From a checkpoint of a small image classifier.
Model: activation swiglu, patch size [2, 2].
Rows from block 5 of a small image classifier, named by matrix and row number. Rows with one number belong to one neuron. Each number is 128 + 32 x the weight over its row's rms, rounded and kept within 0 to 255. All counts start at 0. Numbers have three digits each.
After each neuron's rows are labels from the 100 images, of 14976, where the neuron reaches its largest size: "colour at peak" is the nearest of a few named colours to the mean colour under the peak. Only what is clearly more common there than usual is listed. The data: scattered letters and digits in many colours. In brackets: how many of the 100, against the usual share in percent.
# gate: MLP gate (model.blocks.5.mlp.gate.weight, 768x384), inputs 330-383
# fc1: MLP up (model.blocks.5.mlp.fc1.weight, 768x384), inputs 330-383
# fc2: MLP down (model.blocks.5.mlp.fc2.weight, 384x768, transposed), outputs 330-383

gate.155:101133149162111114147132072097182108099153146078135179144154169127102092120163108196124156139112110168075095152147080124126161146127118083149109101125128152120123
fc1.155:139072106132140148141138101104160117093129150134148138105055175145110110134141130114130199118079105155111119099118125107091132153147075123132160146145135162119145
fc2.155:124132135114157116129154136079135099168154113121138138159168069098106132109150101146149067066117143175163068106095097111115163135113148120177104086056107173151113
colour at peak: black (65 vs 36)

gate.196:135125140166085112147127145142114118133094154026169143143098093117148137144133091135139100134123164159075135176124100176137158155102138103121146163087085102176137
fc1.196:171154156110080147165119161188051156181123152084184144137132157124127097105176170148160148132129167109103158123116140165101150120148152091116121098130056147111153
fc2.196:143170121069139164073081121104097115112172144140045092150181162216183146073127173140195152131104104090160121165137102091092144111176154157170097147139153155123118
colour at peak: black (61 vs 36)

gate.136:166137126103114118163099099156104201113112110185103121118099170186164153079175164137079154094079123146165128145139085108088101127133115178166139053074173199094105
fc1.136:131097060117085160146139146126146138197106092102111119105125114077077224166100099076097071140190175072087092089123157079109151144146168159163166128166159128168116
fc2.136:226189097105209159114128109152149133169149138143122136140121138070173080124150140103149136216162077138151115180123109095080096142113152134108145131113138157093141
colour at peak: white (53 vs 26)

gate.165:131120124109130131100109099165158119122170108162200131134145118131071113117048139108090100148172128121074113123172122099205193167126173100111173118209122126141107
fc1.165:122201176144091126164138114130162113123148096141111112103119128117179110211106125170160072148139058111147121099073131120111119155129144154161096127116077104155054
fc2.165:153116169158140086125112135068186132144164107136174133156138181114070141095098099188062141116064130069156180094122113093107134159092134120088079128126101141108162
colour at peak: black (64 vs 36)

gate.143:143101133100160046104105122088118164102064120178157143140162104091111150153133144135119163113181167117095140144114155082102165088089162112120110144122107117091157
fc1.143:148114063131148113093109147140105119111169141107190126126096146138142120099137086143140153102075167127110110108078146120193121100133116160122141150150152110163051
fc2.143:141122116096096116137078101124088086144123116158157131096224088127148111167132113106177096143172136085157083108157133146106089146170137146180100142199159167077117
colour at peak: pink (41 vs 20.3)

gate.162:118139127173157180194130148135180123081132084209119190085092056121135118093125198156089060103152127146133091145103114159085141099132135085132177131140171130134126
fc1.162:124090160102129117158127166126113169149125117115107092169097074116109150135127134167169138141149059115202116127095144105177123124094100085152157165104150148134161
fc2.162:140110106106152071115165135119136106163141126113140143097108091066120103090190152179131165084110111117100125102088189077111088053078121162067140104189112129163126
colour at peak: black (60 vs 36)